A small multi-label image tagger, trained from scratch: 32-pixel images, 145000 training examples.
Rows from block 4 of a small multi-label image tagger, named by matrix and row number. Rows with one number belong to one channel. Each number is 128 + 32 x the weight over its row's rms, rounded and kept within 0 to 255. All counts start at 0.
After each channel's rows are labels from the 100 images, of 14848, where the channel reaches its highest value: "responds to" is what is common among them; "colour at peak" is the nearest of a few named colours to the mean colour under the peak. Only what is clearly more common there than usual is listed. The data: views of escape-time and Newton fractals.
# convs0: expand 5x5 conv (model.blocks.4.convs.0.weight, 256x64x5x5, each kernel summed), inputs 0-63
# convs1: project pointwise conv (model.blocks.4.convs.1.weight, 64x256x1x1, transposed), outputs 0-63

convs0.193 [103 139 109 137 136 101 137 187  78 142 139  57 105  79 136  81 104 142  80 118 161 169 134 107 158 195 109 146 142 120 154 138  95 144 114 124 151 154 162  87 112 122 101 114 136 162 109 136 109  60 205  82 120 138 122  83 173 146 164 167 104  87  94  96]
convs1.193 [178  99  90 108 132 126 141  72 163 149 102 174 119 196 118 156 130 145 141 112 165 120 136 139 126 122 150  89 169 102 108 157 159 134 156 149  49  88 130 134 142 117 166 140 146  89 157  99 116 155 111  88 139 137 193 160  82  95  92  50 100 178 114  96]
responds to: tricorn
colour at peak: black

convs0.110 [112 117 133 162 131  71 110 132 121 180 151  76 129 107 154 110  73  91 140  74 101 106 128 117 149 122 187 131 184 124 185 174 108  76 116 130  82 142 125 127 123 109 130 136 128 125 110  60 126 115 102 123 174 177 142  94 180  91  72 106  64 144  89 142]
convs1.110 [152 203 161  49 149 174 130 127 130 144 122 162 104 122  88 138  70 121 101  96 110 167 131  84 178 153 100  93 101  59 112  99 139 112 115 151 158  94 132 151 123 119 163 130  97 145 155 118 117 162 142 125  64  87 158 162  53 128 117 134 141  81 114 112]
responds to: cubic Julia set
colour at peak: black

convs0.124 [104 163 139 145 117  81 122 139 106 168 120 120  66 130 172 107  99  62 149 133 165 103 160 150 132 146 112 126  61 135 146 122 108 139  97 165 160 111 196  88 102 103 172 122 133  94 127 118 155 153  80 156 159 135 223 171 136 143 155 119 148  75 125  85]
convs1.124 [119 134 175  76 148 178 160 136 122 143 134 109 153 113 113  83 170 173 103 123 120 148 129 115 173 166 134 128 122 106 163 154 123  86 132 140 110 125 143 128 126 180  92  78 120 131 185 133 153 155 124 115 232 110 155 181  87  75  81 124 155 173 164 176]
responds to: Mandelbrot set
colour at peak: grey

convs0.1 [126  66 143 142  97  93 104 202 178 131 127 151 130 138 145  96 176 156 168 164  92 147 106 152 153 120  61 141  53 107 124 145 102 126 120 127 160 159 156 154  97 126 179 102 184  84 154 156 116 149 156  84 123 166 135 122 134 102 159 151  93 142  79 175]
convs1.1 [150 120 109 124 142 120  95  94 133 132 148 135 163 106 145 151 133 140 137  63 184 151 104 141 113 128 182  94 158  82  95 147 151 153 131 165  87  89  92 111 147 133 127 151 157 108  84  92  90 129  91 101 123 149 100 154  48  98 152  16 116 175 118 144]
responds to: tricorn
colour at peak: black

convs0.8 [106 172  77 198 149  65 172 139 111 169 198 181  83 115 109 160 111  97 100  99 102 117 138 145 172  65 132 161 115 110 107 142 162  70 139 142 152 155 151 116 172 163 144 162  90 130 114 129 116 151 115 174 105  97  90  96 178 104 113 131 121 114 116 137]
convs1.8 [141 143  87  93 121 213 120 139 104  72 221 152 145 152 163  99 137 164 132 139 122  89 101 132 136 110 137 130 131 149 167  94  88 203 137 120 163 125 159 129  78 135 158 115 202 165 152 156 158 138  99 123 177 161 148 159 141 162 104 160 126 118 150 129]
responds to: Mandelbrot set; tricorn
colour at peak: black

convs0.245 [130 169  83 114 163 103 108 138 136 168 133 192 120 174 209 102 137  80  98 114 198 112 144 149  98 169 110 130 137 127 133 127 163 145  82 117 137 117  67  93 190  84 151 173 140 145 112 108 159 174 110 128 185 119  96  89 167 132 124 115 156 140  91 110]
convs1.245 [181 113 122 119 145 121 127 151 131 118 134  61 148 146 130 141 150 152  94  95 128 137  95 130 102 120 147 128  83 126 156  80 145 168 114 139 128 134  33 208  97 143 108 160 134 140 162 173 127 132 177 127  74 144 158  94  31  83 156 166 131 120 138 117]
responds to: quartic Julia set
colour at peak: black

convs0.170 [142 115 139  93 133  87 128  69 136 117 102  97 175 131  80 142 142 116 184 107  54 131 180  96 138  92  98 135 135  70 122 162 168 164 176 131 189 134 159 139 140 119 173 171  57 113 125 126 103 178  91 147 133 114 140 124 127 124 137 159 143 142  85 192]
convs1.170 [128 145 115 124 173  73 110  84 168 123 172 152 118 113 219 114 141  99 138 147 124 123  88 161 139 158 100 162 134  79  67  88 117 134  89 158 163  57 117 167 148 145 106  71 175 105 194 149 116 112 152 107 173 101 111 157 120 122 144 112 147 132 152 103]
responds to: pastel
colour at peak: brown

convs0.18 [102 168 174 137  77 160 173 188 121 103 134  96  79 176 110 151 185 147  94 122 137 164 145 132 162 134 160 141 124 141 117 113  89 177 118 128 113  78 105 136 100 163 102 178 101 132 176 173 118 113 143 116 105  70 134 169 132 150 202 152 157  93 120  77]
convs1.18 [177 160 134 101 139  79 169  91 114 137 111 104 138 116 141 120 135 130 100 126 114 188  63 115 142 138 127 144 144 125 144 154 162  87 127 164 159 176  73 111 121 178 177 176 133  90 105 150 175 105 150  85 160  83 203 119 129  57 151 105 151 100 138 168]
responds to: Newton basins of five roots
colour at peak: black

convs0.227 [111 128 145 130 108 114 128 162 137 128 117 150  86 129 134 131 204 125 130 108 166 144 173 112 152 209 144 198  69  95 124 111 130 153 133 131 116  96 174  95 157 166 210 172 141 148 107  97  79 170 156 130 114 197 147 144 164 137 156 124 164 142 161 140]
convs1.227 [171 104 165 124 130 123 107 187  89 141  93 138 146 154 145 104  77 148 127 115  99 148  59 178 120 132 120 138 181  94 181 122 115 110 169 118  95 133 111 111  53 113  84  86  99 127  81 117 126 123 130 134  82  83 124  97 113 136  95 135 143  33 129 165]
responds to: Julia set
colour at peak: black

convs0.19 [104 142 117  80 139  87 105 159 118 149 168 121 183 155 123 203 118  84  91 162 146  35 148  99 167  90  88 123 171 166 159 148 117  79 155 139  83 131 102  87 109 125 112 148 165 199  83 116 140 158 114 125 141 104 128 116 104 147  91 143 113 103 142 151]
convs1.19 [151 146 146 101 122 139 150 155 120 111 139 154 166 109  99 120  49 121  95 100 144 137  48  98 125 134  99 194 185  94 163 103 149 197 117 111  89  97 152 115 141 157 153 150 163 125 157 158 165  54 146  78 109 108 112 159 134 144 143 110 167 106 112  78]
responds to: Julia set; cubic Julia set
colour at peak: black

convs0.88 [158 124  66  56 155 125 153 153 138  85 103 127 159 102 162 216  97 123  80 109 196 204 131  81 142 103 148 136  94 106 106 116 158 161  79 128 138 139 117 100 145 111 158 141 104 124  95 137  70 136 141 131 144 182 122 118  91 123 114 127  94 143 163 100]
convs1.88 [107 121 123 108  92 130 158 141 178 156  65 176 138 132 137 106  46 158  82 167 193 174 172 109 150 157 157 143 121 136 102 126 121 115  99 167 140 150 119  89  99 113  86  93 110 146 103 103 169 153 153 112 149 128 158 142  90  97 158 173  82 130  50 135]
responds to: Newton basins of five roots
colour at peak: black

convs0.180 [ 71 162 132  71  82 110  80 111 153 162 174 119 156 112 159 102 127 119 111 100 134 134 141  93 165 131 107 147 140 124 157 120  65  95  83  79 186 150 131 123  69 185 121  98  83 171 102 135 122 158 152 123 135 162  94 115 166  98 162 196 158 114  99 153]
convs1.180 [198 118  69 150 149  98 117 140 174 113  99 204 131 163 138 141 148 112 136 145 114 192 111 167 115 135 165  89 113 110  88 152 171 170 188 144  63 124 144 137 160 110 164 140 156 123 127 100 105 143  47 137 147 141 153 156  94 137  79  91 134 152 124 139]
responds to: tricorn
colour at peak: black

convs0.246 [120 183 104 138 129  93 162 117 125  91  95 181 167 134 137 187 121 150 126 111 118 134 166 171  72 203  68 159 112  79 159 186 182 134 123  76 104 177  81  94 149 118 120 117 107 130 133 160 177 135 138 143 124 130 133 140 175 148  99 131 166  94 146 101]
convs1.246 [131  80 114 155 172 109 139 158 128 128 233  60 143  89  70 116 103 112 132 117 163 149 143 109 125  71 115 103 170 191  86 131  64 150 134 115 114 119 163 154 139 146 167 122 151 110 112 154 127 163 126 122 129 128 114  99 146 157 214 154 156 125 138 117]
responds to: tricorn
colour at peak: black

convs0.126 [ 66 130 122 109  98 144 157 121 180 167 116 135 142 130  99 117 114 169  92 125 143 171 112 113  93 118 159 175 128 134 150 117  98 130 103 162 132 119 113 157 141 122  85 142 192 115  67 105 103 191  96  81 130  90 148 141 184 161 124  76 121  88 223 152]
convs1.126 [129  93 142 148 164  82 121  95 126  71 126  87 154  80 135 134 156 153 123  90  92  97 115 143 189 188  87 195 208 136 152 117 155 181 163 111 137 141 122 157 109 135 116 127  87 103 174 154 137 146  96 111 150  96 145 109 102  50 125 115 153  91 141 138]
responds to: Newton basins of five roots; vivid
colour at peak: grey

convs0.74 [ 71  85 129 172 151 138  96 160 174  94 140 126 123 108 151 168 121  95 183 141  90 120 114 116  90 163 144 142 118 117 159 202 122 120 153  73 156 118 121  80  87 121  64 102 146 130  97 145 166 107  84 148 128 166 118 128  69 182 169  80 123 152  90 157]
convs1.74 [105 115 101 100  96 185  82 128  79  87 150  91 108 109 148 168 150 115 226 119 109 113 131 142 143 134 139 130 136 162 115 133 131 134 173  98 131 130 148 155 204 177 164 139 154 132 156 145 100 122 104  72 153 154 118 188 157 172 114 148 107  78 101 185]
responds to: burning ship
colour at peak: black

convs0.142 [101 125 134 131 107 189 168 148 138 138 106 111  73 103 131 146 131  99 112 116 125 111 143 111 134  71 154 127 147 109 117 190  73 127 174  63 128 102  80 100  65 127 151  98 171 156 153 155 132  94 191 164 109 125 126 116 100 132 174 139  62 158  66  90]
convs1.142 [120  89 137 159 163 142 126 114 109  92 155 127  89 137 140 125 170  74 123 141 145 123 121 118 167 153 109 131 120  75  78  83 145 124 154 125 124 189 104 174 121 174 168  93 170 126 144 143 135 135 130 104 125  66  92 187 145 187 183 112 137  29 156 119]
responds to: Julia set; vivid
colour at peak: black

convs0.175 [173 151 144 123 116 154 130 145 148 151 128 104 115 132  85 146  84 181 185  99  41 162 181 154 143  64  80 116 149 139 141 202  96 140 112  88 123 163 129 123 132 138 109 114 158 129 128 128 116 139  86  75 101 100 165 161 158  86 168 101  96 131 168 163]
convs1.175 [123 135 193 117 112 132 171 163 106 137  98  72 109 100 114 130 133  94 156 124 208 103  73 154 118 218 116  88 133 128 122 118 129  97  83 122 141 106 144 126 111 114 112 182 151 124 123 123 129 132 154 177 101 164 115 117  78 186 182 136 145  75 148  73]
responds to: cubic Julia set; Julia set
colour at peak: black

convs0.166 [120 155  85 131  67 137 129 161 152 108 105 120 105 134 118 121 101 140  98 115 122  81 137 137 136 100  54 141 104 159 139 121 155 117 162 124 175 169 130 157 126 139  88 112  65 129  71 106 110  45  97 187 127  95 123 146 176 140 190 181 116  63 132 103]
convs1.166 [139  88 128 104 168 152  97  96 178 102 120 171 172 182 112 190 124 126 132 109 125  95 141 132  99 123 172  88 187  77 105 163 188 152 141 182  71  99 127 148 148 115 148 139 124 103 134 130 118 173  79  98 135 174 165 119  75 110 126  59 116 147 132 141]
responds to: tricorn
colour at peak: black

convs0.55 [173 117 124  80 168 146 105 117 115 160 159 118 103 131 113 108 114 102 103 105 132 146 134 172 123  98  88 159 111 107 127 112  41  96  70 159 162 181  87 116 112 123  96 107 144 114  30  79 172 128 105 107 157 104 119  99 158 170 138 163  85 111 122  88]
convs1.55 [122 140 143 105 120 158 141 111 139 100  88 154 110 168 109 133 122 174 136  90 176  44 141  99  62 165 155 107 151  94 132 151 133 179 137 181  71 149 127 122 152 114 174 180 163 132 127 102 144 154  68 115 106 146 152 101  80  82 106  60 123 132 165 127]
responds to: tricorn
colour at peak: black

convs0.185 [158 168 167  97 142 117 113  80 119  91 145 154  96 124 139 121 174 136 172 146 147 166 170 142 107 153 155 135 118  92 149 145  87 154 100 107 119 119 156 187 212  89 184 123 113 145 134  84 122  98 175  35  92 120 140 132 117  87 125 100 165 169 136 149]
convs1.185 [126 216 178 143 171 196 138 142  95 143 136 143 115 125 113 155 137 156  82 140 110  77 204 165 178 124 101 112 170  87 111 115 132 155 106  93 169 113  76 155 137 134 115 139 166  77 143 174 119 128  99  96 142 161 131  97 151 143 186 111 162 117 108 141]
responds to: Julia set
colour at peak: black

convs0.84 [178 121  74 118 167 131  89 205 115 114 131 126 110 102 149 131  84 147 116  85 163 160 171 113 148 122 152  98  63 118 147  86 167 142 119 122 117 148 164 111  75 137 180 161 116 115 110  77 158 147 125 198 172 120  99 153  90 139  73 102 146 177 156 134]
convs1.84 [151 181 141 163 165 144 127 144  62  76 191 150 106 129 122 153 148  99 112 141 118 126 106 198 115 129 162  91 124 132 177 143  89 112 138 113 139  97 132 110 195 134 149  91 126 135  89 154  85 126 157  87  66  72 113 106 149 192 122 124 123  96  66 134]
responds to: Julia set; cubic Julia set
colour at peak: black

convs0.93 [ 97 131  76 127 114 110 125 155 117  90 106  91  65 179 169 139  63 144  94 122  82 164 168  92 158 135 124 156  85 118 169 158  54 111  99 149 154  99 183  80 129 129 145 110 106 173 129 141 192  69 144 131 114 125 136 127 113 143 137 132 143 181 130 166]
convs1.93 [126  74 151 116 140 157 170  93 150 129 182 132 165 139  92 176 144 142 156  46 132  88 135 130 120 100 157 100 194 144  85 146 185 165 195 155 133  90 167 107 143 106 142 120 180 116 135 121  85 184 124 115 163  88 149 161 136 135 124  92 141 170 113 139]
responds to: tricorn
colour at peak: black

convs0.41 [ 95 150  98 190 115 151 112 128 123 116 158  81 132 171 139 135  91 129 118 147  97 139 150 122 173 129  79  86 134 180  39 154 124  96 123 211  82 119 129  91  98  99 103  92 112 142 143 171  91 173 110 133 146 160 123 157 130 145 110 211 145 136 145 135]
convs1.41 [131  94 130  65 225 115 165  80  78 148 114 104 103 112 101  90 107 165  86 106 134 121 129 118 113 125 135  39  96  87 162 107 110 129 147 163 129 140 173 134  72 131 153 113 140 156 147 103 114 112 122 108 155 190 187 123 167 140 134  85 134 123  97 132]
responds to: burning ship
colour at peak: black

convs0.213 [153 149 160 146  89 128 116  78  75 122 109 199  86 153 102 117 104 174 112 151 123  97 130 191 114 178  84 128 152 162 164  97 115 188  87  83 139 210 116 113 102 151 106 147  94  82 164 153 160 118 143 143 175 108  84 129 128 125 110  99 124 144 103 116]
convs1.213 [ 84 131 174  56 132 120 125 152 115 106  92  82 102 148  97  96 124 120 123 133  76 146 144  88 102 143 169 155 103  88 138 108 126 130 125 110 122  65 167 146 129 145 139 110 141 159 187 184  59 142 136 108 112 187 191 162 106 116  92 156 129  96 195 110]
responds to: quartic Julia set; Julia set
colour at peak: black

convs0.6 [124  67 104 141 141 112 125 101 181  88 124 123 122  83 146 122  58 102 128 122  70 166  75 139 161 118 129 165 149 175  91 159 115 102 181 177 101 119  93 173 111 147 117 131 113 161 141 136 116 205 116 141 119  79 129  60 118 119 131  97 156 131  62 126]
convs1.6 [157 147 136 122 119 115 157  56 131 171 145 168 180 184 119 135  91  91  84 104 196 161 115 116 113 173 120 139 124 116  95 148 146 116 109  91 123 176 109  85  50  97 116 126  98 102 115  97 149  86  78 176 124 122 154 163 104  91 165 170  90 125 148 106]
responds to: cubic Julia set
colour at peak: black

convs0.68 [150 149 143 114 109 168 178  79 131  88 126 192 145 154  75  89 109  96 181 104 144 129 172 174  92 136 132 129 136 135 175 163  77 135 131 100 133 149  89 153 174 109 129 113 193  80 155  84 104 128 207 139 122 137 141 104 126 103 123  97 154 134 177  88]
convs1.68 [142 181 167 185 164 151 111 150  88  63 162 112 135  64 154 124 108 191  62  95 115 112  82 135 139 125 121 140 164 121  85 104 106 177 153 137  83 105 121 122 156 102  72 153 145 134  99  81 170 111 138 178 122 135 145 177 120 118 104 176 135 108 132 101]
responds to: vivid; Julia set
colour at peak: black

convs0.10 [153 112 111 174 147 158 136  91 233 164 140 145 159 143 153 132 106  99 193 128 129 142 163 131 177 100 161  80 105 157 172 126 111 125 115 133 115 107 135  61  83  69  93 131 153  86 130 141 125 113 148  93 191 187 133 125 137 135 120 132 123 144 186 132]
convs1.10 [166 196 142 156 131  73 116 143 134 157 140 173  66 127  90 113 120 187 140 122 159 167 110 128 108  82 108 133 146  54  97 106 129 139  91  88 109 130 124 182 178 158 144 120 111 170 107 167 110 149 134  64 134  69 151 142 111 108  92  91  86 103 128 159]
responds to: vivid; Newton basins of five roots
colour at peak: black

convs0.16 [157  90  94 106 115 136 114  86 102 155 194 148 136 165 113 175  93 102 149 195  73 155 193 129 167  86 141 175 103 109 124 153 112 142 119 128 122 135 101 126 183 125 116 145 130  67 102 103  88 182  44 115 138 148 125 168 117 109 168 115 117 120 160 115]
convs1.16 [124 117 143 145 139 153  91 144  87 168 115  80 104 135 117 132 162 151 100 141 158 132 134 159  91 174 183 109  78  96 106 127  93 135  99 175 138 134 152 175 110 187 154 127  78 172 179 173  56 131 127 140  98 134 148 132  76 174  95 114 130  55 168 113]
responds to: quartic Julia set
colour at peak: black

convs0.192 [ 85 112  49 186 157 111 110 162 117 140 194 164  93 204 142 134 101 204 121  91  96 128 191 128 105 125  93 154 115 150  88 119 140 100  83 106 122 121 142 127 106 162 159 112 178 128 101 122 124 141 125 121 104  57 100 145 140 152 109 151 107 129 164 117]
convs1.192 [181 114 149 170 124 130  54 121  82 130  71 144 167 119 102 111 128  87 127 114 137 101 131 111 156 122 100 147 138 119 189 153 106 214  89  84 157  76 117 155 138 191 143 160 115 124 129 110 138 157 164 105 110 161 153 182 122 119 182 167 152  99  86 135]
responds to: Julia set
colour at peak: black

convs0.72 [149 170 154 148 126 177 136 117 104 117 136  98 111 120 119  87 150 146 121 183 126 117 133 132  95  99 146  65 113 129 158 125 113 101  83  90 153 150 192 172  97 116 101  89  78 193  78  98 154 186  59 100 143 102 174 135 128 128 141 157  63 147 114  95]
convs1.72 [157 105 130 193 117 104 112 119 134 120 113 137 175 144 189 163  99 118 164 100 136 136 122 109 139 161  96 210 112  78 176 126 147 114 144  69 157  97  97 139 162 130 178 129 126  82 138 122 138 120 103  95 112 191  68  90  90 155 135 184  82 104 160 141]
responds to: cubic Julia set; Julia set
colour at peak: black

convs0.95 [121 148 104 167 120  94  67 123  68 135 122 100  88 119 159 168  57 175 123  97  77 140 122 103 140 127  93 150 176 128 129 177  98 167 157 110  88 132 129 181 148 107  93 163 162 157 153 138 105 163 162 124 161 163 168 100 158 111 154 153  73  72 100 135]
convs1.95 [ 87 142 149  79 175 120 159 128 166 144 209 141  97  95  56 165 154 139 112 121 209 109  50 129 144 153 108 107 104 165 123 152 149 151 150 158 185 121 111 110 126 139  80 128 174 114 135 115 154  79 116 136 141 132 126 112 123 129 111 148 157 147 130  54]
responds to: vivid; Julia set; cubic Julia set
colour at peak: black

convs0.204 [126 119 142  79 107 170 139 106 134 175  95  74 133 108 109 102  67 125  95 141 107 138 135 108  67 163 129 143 109 152 125 152 132  64 141 164 108 124  41 149 132 131 112 139 153 100 103 163 127 169 134  93 119 133  82 174 195 150  82 116 121 102 172  58]
convs1.204 [120 178  81 126 180 156  61 151 126 115 131 137  86 181 196 179 132 164 109 134  91 129 131 100 165 135 139  97 158 186 114  83 150 172  88 129  99 148 138 117 114  95 132 149 157 127 106 136 123 119  88  53 140 146 146 130 135 133 158 125  98 123 168 212]
responds to: Mandelbrot set; pastel
colour at peak: black